Weights of a small CTC image transcriber.
Model: 3.38M parameters, arch nf_resnet, norm none_scaled_ws.
Training: 10300 steps, batches of 256.
Rows from block 5 of a small CTC image transcriber, named by matrix and row number. Rows with one number belong to one channel. Each number is 50 + 15 x the weight over its row's rms, rounded and kept within 0 to 99. All counts start at 0.
After each channel's rows are labels from the 100 images, of 14848, where the channel reaches its highest value: "strongest on" is what is common among them. Only what is clearly more common there than usual is listed. The data: short English words printed on busy colour backdrops. In brackets: how many of the 100, against the usual share in percent.
# convs0: first 3x3 conv (model.blocks.5.convs.0.weight, 128x128x3x3, standardized in use, each kernel summed), inputs 0-127
# convs1: second 3x3 conv (model.blocks.5.convs.1.weight, 128x128x3x3, standardized in use, transposed, each kernel summed), outputs 0-127

convs0.10:43 41 19 70 47 32 56 38 40 63 67 63 47 30 38 34 53 70 33 39 28 66 68 48 18 74 52 68 27 52 94 35 66 57 46 53 70 56 43 65 46 56 40 37 24 61 55 60 40 63 78 31 44 38 64 41 45 54 28 74 57 45 59 34 57 53 45 39 42 34 47 81 53 42 46 74 32 35 49 42 52 70 45 33 51 35 66 46 28 75 44 52 63 75 63 48 71 44 25 45 19 59 37 63 50 83 63 60 70 69 68 43 47 38 42 33 25 41 69 52 37 42 46 51 42 48 50 64
convs1.10:38 47 13 59 60 62 68 33 63 57 27 29 50 29 68 45 45 58 44 49 30 48 21 67 71 40 77 84 36 43 59 63 37 58 47 26 41 65 42 65 74 45 41 76 52 49 10 57 36 26 48 34 33 46 64 57 53 36 39 38 79 52 62 48 47 56 65 59 54 95 48 17 49 53 71 62 55 54 55 72 64 67 51 45 49 52 49 54 65 80 67 48 54 38 57 51 31 58 47 58 39 42 51 43 32 56 48 55 47 38 46 60 61 49 71 24 79 53 26 65 43 45 57 65 62 74 37 54
strongest on: the letter a (78 vs 34.9); capitals (76 vs 33.9); red ink (46 vs 8.7)

convs0.107:87 57 74 75 33 81 79 67 51 37 41 45 49 52 77 64 47 54 39 66 50 57 49 26 40 51 82 52 58 65 30 37 46 50 22 56 51 56 55 34 47 18 48 45 52 45 40 59 51 41 65 58 46 58 55 48 53 49 58 31 35 45 55 58 26 47 63 63 28 42 44 48 37 38 67 23 71 73 58 42 56 63 50 59 57 61 44 45 59 53 57 33 29 35 77 16 82 62 52 34 53 40 39 28 40 00 41 53 44 56 30 32 44 64 46 61 30 66 36 42 51 55 60 59 34 77 51 55
convs1.107:47 46 36 24 65 56 33 70 44 42 54 48 41 28 42 23 64 42 57 36 41 45 43 29 82 57 82 52 82 59 38 43 58 60 62 50 41 44 57 82 37 45 28 44 63 61 13 38 46 55 39 55 74 77 41 61 66 41 66 37 72 33 42 42 50 43 39 39 46 42 33 69 58 21 16 49 40 42 60 37 52 55 46 45 54 78 53 45 70 27 34 34 51 40 49 43 30 40 50 67 77 41 49 54 33 35 47 32 24 51 93 40 47 46 54 48 65 56 63 68 62 32 35 48 49 20 39 53
strongest on: the letter i (61 vs 22.8); red ink (57 vs 8.7)

convs0.76:40 60 68 63 73 46 43 32 33 31 43 57 55 56 38 38 53 71 66 37 51 74 87 70 42 78 54 45 49 43 35 99 53 26 47 38 41 37 63 50 70 60 55 32 28 30 49 37 33 57 52 69 34 41 67 63 25 53 42 45 72 59 48 41 48 53 44 59 55 64 34 25 59 64 60 44 57 59 57 36 37 55 85 80 35 49 59 25 40 59 32 51 60 43 24 53 44 51 59 50 30 43 70 50 74 54 31 37 25 38 47 52 44 71 28 54 49 27 57 37 62 67 53 56 45 49 64 49
convs1.76:25 65 52 74 00 28 54 39 63 28 54 39 44 35 50 49 26 67 74 52 70 58 55 56 60 65 32 55 86 29 69 61 48 66 29 41 38 37 37 78 51 28 39 62 42 51 23 71 38 65 77 47 32 31 62 53 37 38 44 51 66 21 42 55 24 19 44 52 56 45 35 47 50 48 28 67 70 64 27 38 61 59 34 46 51 43 27 56 50 55 56 36 64 57 51 33 26 63 40 51 55 37 49 50 47 31 48 42 43 52 62 59 43 32 49 64 40 55 46 31 45 54 50 31 23 65 38 59
strongest on: the letter o (65 vs 33.9); red ink (52 vs 8.7)

convs0.44:48 66 44 42 60 39 65 53 76 58 44 47 47 63 38 52 44 46 52 24 63 53 65 50 60 24 85 26 56 56 50 66 50 60 59 63 42 61 52 20 51 28 42 40 50 61 70 39 55 31 81 65 52 55 36 26 92 51 52 72 43 43 19 68 60 53 38 43 48 56 62 50 47 57 47 46 37 33 72 75 50 17 40 48 13 48 45 68 64 43 41 46 58 50 55 50 56 51 53 38 40 39 80 44 51 62 41 25 59 59 67 46 40 53 64 38 35 23 42 47 53 36 85 19 87 73 58 45
convs1.44:27 45 46 28 52 68 49 52 63 32 35 57 50 80 44 34 68 54 56 47 29 49 64 62 51 61 46 36 34 70 49 34 53 48 46 48 40 34 52 41 06 33 53 46 45 59 28 31 51 53 46 50 44 70 83 49 44 77 55 83 51 52 42 50 50 45 49 65 47 57 25 26 36 38 35 28 45 56 39 37 16 46 51 49 48 57 51 42 63 16 49 44 41 43 49 41 33 33 53 64 59 39 84 64 23 35 50 63 66 77 59 35 43 45 53 28 55 41 71 54 65 35 33 76 29 46 03 38
strongest on: the letter p (73 vs 13); the letter i (57 vs 22.8); red ink (47 vs 8.7)

convs0.3:53 40 35 59 62 26 51 32 56 24 68 34 42 23 45 79 77 67 24 43 73 48 66 49 65 34 26 53 42 48 45 74 49 52 60 53 48 53 57 78 45 56 52 35 50 57 35 31 59 66 68 27 55 49 62 53 25 57 37 56 33 67 18 79 56 54 40 44 55 58 44 64 73 54 59 73 70 30 35 19 60 41 58 45 44 55 38 41 53 37 35 80 69 43 41 50 20 29 60 55 52 71 34 52 54 66 44 65 42 68 36 35 59 51 35 58 89 43 72 45 54 49 63 42 37 25 42 73
convs1.3:45 31 31 56 31 56 62 37 23 47 45 58 52 49 67 34 54 76 39 58 75 54 36 31 31 41 34 61 69 46 50 34 23 58 46 34 49 46 75 47 58 54 63 24 47 68 34 61 53 56 29 44 57 60 46 52 83 47 46 52 48 76 28 15 67 52 49 88 62 20 57 58 45 61 52 52 62 67 61 55 55 57 48 54 69 70 45 50 35 48 87 73 22 62 57 22 45 36 49 45 55 67 58 46 33 43 72 16 54 61 15 51 56 59 74 26 42 28 41 49 38 52 37 54 38 46 45 46
strongest on: the letter e (78 vs 35.2); bold (74 vs 46.2); red ink (61 vs 8.7)

convs0.106:28 57 52 52 67 26 35 29 55 61 34 50 78 25 33 39 61 85 52 28 73 48 46 63 65 46 60 60 68 53 63 37 31 58 55 33 33 69 47 27 60 57 27 73 82 60 52 49 46 42 39 38 66 56 60 51 29 57 61 50 62 66 45 61 62 62 57 45 62 69 55 48 69 61 46 32 44 39 46 46 49 84 54 48 55 16 59 75 40 47 30 44 68 63 67 54 71 48 46 39 59 58 48 66 53 72 45 35 34 35 58 73 40 16 62 40 38 30 23 38 44 16 50 62 52 18 40 36
convs1.106:71 56 63 60 45 44 52 26 61 71 49 47 54 51 65 54 61 51 82 55 54 42 49 48 49 64 32 51 13 63 51 61 59 73 57 56 57 57 47 51 64 67 71 42 65 52 69 51 12 22 66 55 29 27 69 17 44 52 54 44 47 47 28 43 33 51 54 37 38 32 56 53 79 74 21 38 56 56 63 56 64 60 51 44 39 39 41 46 30 62 65 41 54 70 40 50 71 41 42 50 33 66 19 36 68 48 57 60 57 49 43 86 62 69 30 23 51 43 40 63 31 31 64 72 87 64 31 47
strongest on: the letter a (61 vs 34.9); red ink (49 vs 8.7)

convs0.47:52 56 70 60 43 56 35 61 70 48 67 66 45 47 68 10 33 50 49 60 59 45 36 88 44 43 31 79 79 55 61 76 53 52 59 00 43 52 47 34 42 41 48 46 52 51 28 50 49 46 76 49 58 77 44 40 37 64 63 72 74 62 42 24 49 28 49 48 55 52 68 71 33 56 39 31 60 51 51 15 49 41 69 64 58 44 52 38 45 57 48 66 40 51 40 39 70 45 40 57 69 24 60 63 39 08 38 53 52 38 62 43 31 56 66 29 49 56 41 40 61 60 37 56 42 50 53 43
convs1.47:40 36 28 72 57 54 67 46 53 60 49 40 72 45 42 79 71 73 69 40 39 71 28 58 53 41 52 61 54 39 66 46 67 54 44 60 54 46 27 65 52 34 64 61 42 51 54 78 40 27 54 57 65 63 67 33 60 52 46 73 56 42 49 72 31 40 39 47 46 45 42 53 55 69 57 35 20 23 19 51 59 59 64 15 55 05 47 61 53 43 68 37 64 70 46 87 67 42 41 28 45 44 51 60 38 63 69 74 47 43 60 56 27 30 35 30 51 23 50 42 41 38 54 63 35 72 37 29
strongest on: capitals (60 vs 33.9); the letter n (57 vs 22.9); red ink (50 vs 8.7)

convs0.87:53 72 56 29 39 65 45 58 56 62 36 58 42 33 57 36 47 48 56 50 26 44 53 54 50 70 47 88 55 49 38 57 61 89 56 58 41 65 57 30 48 36 46 46 32 50 50 46 43 13 85 49 76 56 36 40 53 41 50 55 54 55 58 52 28 70 59 46 33 28 60 42 56 40 42 00 82 80 54 45 49 31 39 43 46 55 53 48 71 76 46 51 63 37 64 24 33 51 56 40 81 46 64 63 34 27 42 46 39 48 49 45 53 69 53 44 23 87 41 29 58 45 49 55 45 52 48 61
convs1.87:52 33 57 33 36 78 59 41 52 46 37 43 41 51 42 43 53 71 84 58 32 57 70 57 58 71 40 41 58 35 40 41 63 51 79 34 49 41 76 75 41 50 64 59 44 31 58 32 65 46 57 48 58 59 51 47 51 60 86 45 71 52 64 47 70 33 75 46 20 48 27 73 43 57 43 00 40 47 00 53 47 62 64 42 46 50 60 45 48 56 54 70 66 53 56 51 39 31 57 48 13 52 51 49 79 44 43 56 66 40 47 53 47 63 50 51 64 28 63 88 40 42 47 34 51 44 52 48
strongest on: the letter y (37 vs 6.1); red ink (34 vs 8.7); yellow ink (25 vs 8.4)

convs0.117:73 55 32 65 52 51 73 59 55 45 67 49 48 24 73 42 58 49 37 30 08 33 35 42 37 83 45 82 38 66 48 61 68 67 60 46 40 57 61 72 34 68 32 42 35 58 55 51 43 55 54 34 54 34 19 65 57 31 36 71 29 46 72 52 51 35 58 67 52 30 72 54 43 30 40 53 64 51 77 52 40 58 56 19 44 52 52 35 35 46 54 61 61 59 64 35 61 31 28 44 52 79 46 28 47 05 52 52 47 41 37 18 68 50 59 52 40 70 67 59 51 51 51 39 43 54 66 70
convs1.117:16 42 31 37 66 32 63 52 84 58 41 26 54 40 58 31 36 30 67 43 79 53 36 56 66 53 38 61 46 50 33 37 54 54 31 43 64 51 30 80 55 45 54 59 77 49 20 75 43 38 70 63 20 60 70 51 44 42 44 37 56 50 53 48 50 47 49 44 45 61 43 22 60 53 46 66 41 54 21 78 43 50 67 51 34 46 54 63 70 76 44 28 58 54 72 66 48 48 42 52 65 52 46 33 64 44 35 61 75 30 72 55 22 44 54 57 83 45 44 54 47 23 86 56 34 41 63 65
strongest on: red ink (50 vs 8.7); the letter r (46 vs 22.5); the letter m (26 vs 9.9)

convs0.119:59 62 46 70 47 63 56 55 54 43 47 79 46 52 93 56 62 44 26 64 31 52 53 35 42 71 35 62 51 35 42 37 36 52 40 57 59 61 38 56 18 44 65 51 44 28 44 54 74 65 59 52 63 80 67 64 55 42 44 45 18 41 40 40 51 43 51 37 70 56 42 55 45 34 53 34 42 49 47 61 36 30 66 34 48 99 45 50 66 49 64 57 18 53 72 46 71 51 24 37 46 56 49 29 54 32 45 21 63 39 28 28 67 64 28 76 28 40 39 64 43 58 83 54 53 65 37 46
convs1.119:57 46 65 31 76 41 17 51 48 57 47 69 52 61 61 41 63 38 39 14 34 53 70 54 60 51 69 46 58 60 39 47 51 55 63 32 52 57 65 61 52 57 36 54 35 79 50 58 77 51 22 45 51 85 46 44 49 51 66 24 67 70 44 46 44 68 20 51 50 49 70 41 61 44 41 49 15 44 55 46 47 55 55 51 46 82 80 58 83 27 23 50 67 40 45 41 44 60 41 69 61 59 60 45 73 58 61 61 64 55 32 34 68 45 60 44 73 60 52 30 57 72 15 34 67 26 49 72
strongest on: the letter i (54 vs 22.8); red ink (52 vs 8.7); the letter l (48 vs 22.4)

convs0.91:33 49 52 46 41 70 64 49 32 75 66 51 34 31 46 32 73 49 72 33 65 49 53 59 52 44 62 69 71 59 17 50 51 42 53 66 49 52 51 32 56 59 41 68 42 37 47 35 62 57 70 78 40 53 49 30 68 51 58 16 98 40 70 50 45 59 84 51 24 40 63 34 71 28 36 50 56 86 65 35 37 27 38 80 42 36 51 58 47 44 63 59 41 47 37 47 59 51 56 48 28 28 44 59 45 36 36 77 29 48 64 62 41 54 42 34 63 24 41 41 55 57 55 43 33 76 71 53
convs1.91:64 68 64 43 72 54 43 58 29 42 42 55 60 45 72 50 52 44 47 63 48 39 36 37 56 59 56 63 40 59 54 66 46 43 53 39 22 63 58 33 54 66 37 48 00 66 51 17 45 68 55 64 69 46 66 51 29 45 55 00 33 48 37 46 49 55 31 23 52 69 68 51 46 20 76 34 59 57 50 21 51 35 61 18 24 64 54 55 59 56 48 55 67 45 53 38 36 49 37 58 46 39 59 60 48 40 52 36 25 47 34 59 74 74 66 22 55 74 46 60 66 69 58 34 51 43 50 58
strongest on: the letter k (52 vs 12.1); red ink (50 vs 8.7)

convs0.72:61 58 44 43 55 85 36 43 61 34 24 56 49 49 27 45 30 58 71 54 58 45 49 62 50 31 08 57 59 53 55 60 38 59 59 45 59 61 33 62 15 63 47 33 53 43 47 45 40 37 59 44 77 63 46 51 19 51 34 64 44 29 64 55 38 14 33 48 16 88 34 68 17 51 38 52 58 24 59 34 44 58 69 55 62 75 59 32 56 24 49 47 82 57 67 52 68 65 54 63 66 37 51 52 41 51 42 39 59 44 55 68 71 63 62 37 65 57 52 48 58 27 25 65 53 46 47 55
convs1.72:61 35 46 76 72 71 53 87 55 45 61 54 16 71 52 62 66 45 90 58 47 38 75 58 55 22 43 50 78 71 41 48 57 64 60 56 46 48 49 58 65 56 57 52 68 57 80 49 44 49 59 37 31 46 44 43 62 28 54 76 49 48 67 58 40 79 29 62 50 51 59 51 35 50 27 69 49 40 43 54 53 28 60 23 52 39 54 36 41 48 66 66 67 37 61 31 56 71 41 35 60 51 37 27 60 62 38 61 65 54 74 32 37 50 50 51 40 02 39 41 11 45 43 49 37 43 52 62
strongest on: red ink (56 vs 8.7); the letter n (50 vs 22.9)

convs0.41:41 26 66 51 65 29 31 52 41 45 45 58 61 49 22 49 40 45 77 67 57 69 62 54 46 84 67 82 35 61 46 87 46 32 49 39 44 37 65 41 69 54 52 33 38 53 61 20 43 55 70 51 49 56 54 48 54 56 50 50 62 52 57 61 48 70 21 51 55 39 55 32 54 51 50 53 51 82 52 56 37 39 69 50 39 48 60 23 57 73 39 43 52 32 00 30 20 67 60 53 48 73 36 50 52 57 10 63 64 48 56 54 50 46 37 38 41 47 55 54 66 65 35 27 47 57 34 50
convs1.41:41 64 47 70 10 42 60 27 50 47 40 50 41 41 29 45 24 57 52 30 48 68 68 60 38 72 53 38 41 53 77 46 54 81 41 70 48 45 43 55 66 53 47 54 25 41 40 67 34 31 68 51 57 28 49 43 81 40 47 56 77 43 62 48 21 14 59 40 41 31 50 33 36 48 41 54 70 48 36 57 49 54 42 47 32 39 26 46 59 35 79 62 58 42 50 27 27 53 59 58 10 38 60 25 39 59 63 44 49 64 59 53 76 60 48 37 52 38 62 62 51 67 42 35 38 84 40 77
strongest on: the letter e (71 vs 35.2); capitals (61 vs 33.9); red ink (56 vs 8.7)

convs0.103:59 34 58 47 32 22 52 32 69 56 55 41 59 43 48 61 57 58 70 66 53 30 10 58 33 62 12 75 61 35 73 27 47 31 55 71 59 43 41 43 11 55 54 41 54 53 67 27 38 33 71 41 69 55 41 28 24 40 52 84 51 48 58 33 47 52 48 59 50 54 55 61 47 66 23 59 49 49 49 47 62 83 41 44 55 25 70 33 41 53 80 49 55 69 51 62 63 24 61 40 49 61 44 23 51 44 34 52 49 48 53 52 52 58 72 32 69 48 77 77 61 62 49 30 59 49 42 30
convs1.103:68 49 39 40 53 37 50 21 42 65 48 50 39 45 59 61 48 40 42 30 98 44 47 64 40 29 46 49 50 60 34 30 51 55 38 50 87 57 51 36 57 53 84 41 66 52 53 56 68 34 54 46 54 45 52 52 73 50 37 70 30 64 55 59 80 43 36 50 41 38 57 49 83 76 38 61 54 45 37 25 57 91 69 58 51 41 54 79 52 63 72 50 46 67 66 59 79 85 39 43 37 67 26 20 68 53 62 67 44 57 27 49 55 59 43 22 56 51 49 49 46 51 49 69 50 45 74 40
strongest on: the letter a (88 vs 34.9); capitals (71 vs 33.9); red ink (53 vs 8.7)

convs0.34:53 42 64 64 39 50 65 67 56 48 88 48 51 15 46 59 76 48 23 46 55 71 39 11 38 67 80 73 35 49 58 42 69 44 48 71 48 27 64 77 34 58 41 37 40 51 63 44 58 62 50 39 63 67 49 80 99 49 47 25 27 46 47 47 57 51 55 37 53 40 52 64 67 31 45 41 43 46 40 47 53 52 64 41 51 52 60 55 58 33 44 42 35 28 36 39 22 73 65 38 44 58 25 62 47 46 69 48 69 58 53 51 64 56 22 29 54 55 37 25 60 58 47 41 34 51 28 69
convs1.34:50 48 21 39 40 57 49 38 57 74 18 60 40 29 44 34 40 41 44 59 24 56 54 39 70 75 46 45 55 61 61 45 45 50 41 47 16 73 61 57 60 38 31 76 39 62 21 42 27 59 49 50 47 61 69 67 37 54 54 18 68 58 51 53 48 28 56 41 49 88 62 36 46 17 53 46 37 44 57 43 49 57 47 49 35 59 38 64 62 54 56 73 60 45 35 77 21 36 41 65 45 36 66 43 63 35 58 39 25 59 68 42 27 74 78 45 75 61 33 63 79 67 62 49 58 45 32 69
strongest on: bold (78 vs 46.2); the letter e (61 vs 35.2); red ink (60 vs 8.7); the letter k (41 vs 12.1)

convs0.111:56 69 57 55 34 34 43 62 43 65 59 45 69 48 05 37 60 28 17 29 62 41 40 52 59 64 37 61 63 62 37 68 27 31 64 69 42 55 46 34 67 49 54 47 44 46 55 39 45 55 67 34 34 57 51 18 52 64 62 30 83 59 37 65 55 53 49 33 17 52 49 50 58 42 57 57 50 61 56 34 46 17 47 54 77 60 48 66 99 68 39 47 80 45 22 66 29 65 79 57 70 48 58 60 66 51 67 50 38 57 28 33 50 47 65 50 51 60 56 32 28 49 53 63 42 38 51 41
convs1.111:50 43 94 64 54 39 29 64 50 46 43 40 46 65 44 53 23 39 54 56 55 62 61 53 28 66 34 28 45 63 41 52 61 30 58 57 51 59 53 32 48 67 47 53 74 46 51 46 34 62 66 51 27 49 55 48 39 58 58 46 46 45 60 42 58 32 28 67 30 35 50 38 37 28 71 43 73 71 40 70 29 37 48 55 54 49 53 58 29 65 51 26 29 64 44 42 54 00 77 54 54 33 42 76 32 45 21 22 78 38 37 44 38 66 37 81 43 56 57 60 65 43 76 55 52 48 49 72
strongest on: the letter y (42 vs 6.1); red ink (35 vs 8.7); the letter k (35 vs 12.1); the letter w (29 vs 9.5)

convs0.98:68 51 58 64 35 65 62 50 41 54 03 47 60 58 45 28 37 49 44 43 60 67 45 60 51 68 66 60 82 46 49 72 54 36 03 30 77 47 40 33 44 47 52 53 63 32 30 55 39 68 61 54 47 51 70 43 67 61 58 48 56 67 63 15 57 62 46 54 35 52 38 17 48 50 65 69 36 50 34 29 54 39 68 59 46 65 56 54 58 71 67 52 18 56 34 44 92 53 83 45 37 39 53 49 49 00 61 52 51 47 45 32 36 65 60 48 32 41 42 46 43 52 48 60 53 54 62 54
convs1.98:63 67 46 51 81 36 57 62 31 53 67 28 72 22 30 65 54 37 38 42 42 69 36 57 60 58 56 42 88 36 50 60 58 54 26 76 45 40 36 46 46 65 39 67 63 46 55 49 39 77 83 73 60 56 42 48 46 56 64 49 60 26 24 59 38 43 25 51 63 41 61 66 41 69 66 78 42 23 67 44 58 26 48 63 63 43 24 61 49 38 28 54 71 47 46 59 59 29 51 45 54 13 46 58 46 47 35 42 75 68 47 53 70 27 32 42 42 58 42 25 73 42 57 44 57 38 28 43
strongest on: the letter o (87 vs 33.9); red ink (54 vs 8.7); the letter s (36 vs 16.5); the letter u (31 vs 9.4)

convs0.127:54 81 37 56 79 43 02 40 68 44 47 58 37 03 35 33 54 54 49 70 46 38 50 69 29 58 42 66 63 44 40 73 95 47 71 41 57 47 52 71 59 60 59 53 35 53 47 64 77 43 55 43 10 39 71 55 26 43 63 44 54 50 31 44 15 45 41 23 55 63 52 47 79 45 36 38 53 50 58 47 32 45 47 41 71 58 53 53 44 50 37 44 71 63 49 33 65 59 64 37 47 34 58 57 49 45 38 72 68 72 60 55 58 60 49 32 31 54 55 47 39 42 39 35 65 57 62 38
convs1.127:19 63 54 60 55 37 59 52 81 72 47 43 51 18 86 37 48 62 46 42 58 64 30 64 90 44 44 75 38 53 48 61 58 49 36 27 12 35 40 64 42 45 59 69 65 61 25 18 61 37 52 52 77 52 60 51 65 79 44 35 38 33 54 65 44 49 41 55 51 45 45 58 69 46 56 47 71 40 57 37 53 52 51 28 46 59 50 62 71 76 56 36 42 37 45 45 63 48 34 70 63 23 20 70 41 37 49 43 52 43 50 36 52 50 68 43 79 39 27 51 55 57 68 21 37 50 71 39
strongest on: the letter i (56 vs 22.8); red ink (53 vs 8.7)

convs0.115:63 52 66 41 51 48 53 31 45 51 45 48 48 52 51 26 60 34 37 63 64 56 61 38 62 64 40 49 40 35 47 53 51 29 11 59 64 49 20 44 47 57 52 47 60 67 50 47 47 48 66 40 37 42 74 41 31 56 58 62 54 47 45 49 36 47 85 50 43 57 18 59 62 45 33 56 54 30 40 61 59 56 62 49 67 59 50 48 58 76 69 52 50 29 40 79 52 44 58 67 00 30 32 38 46 12 54 63 72 75 44 35 30 69 73 47 76 40 45 83 38 61 45 69 65 39 74 40
convs1.115:52 31 30 56 56 43 35 65 51 48 49 48 38 43 53 61 38 51 44 74 71 61 40 46 44 65 45 50 75 57 47 54 58 55 42 32 47 29 50 68 82 53 68 40 44 75 49 73 38 57 42 58 44 69 54 66 52 28 43 48 68 55 25 42 74 52 26 71 65 39 85 39 41 48 66 58 22 52 57 67 62 43 38 63 82 77 45 43 49 50 56 39 28 46 42 13 77 54 54 33 52 71 17 57 65 60 55 37 81 25 44 57 39 43 48 69 34 70 62 26 59 33 39 47 51 48 89 32
strongest on: the letter o (77 vs 33.9); bold (73 vs 46.2); red ink (49 vs 8.7); the letter g (40 vs 10.3)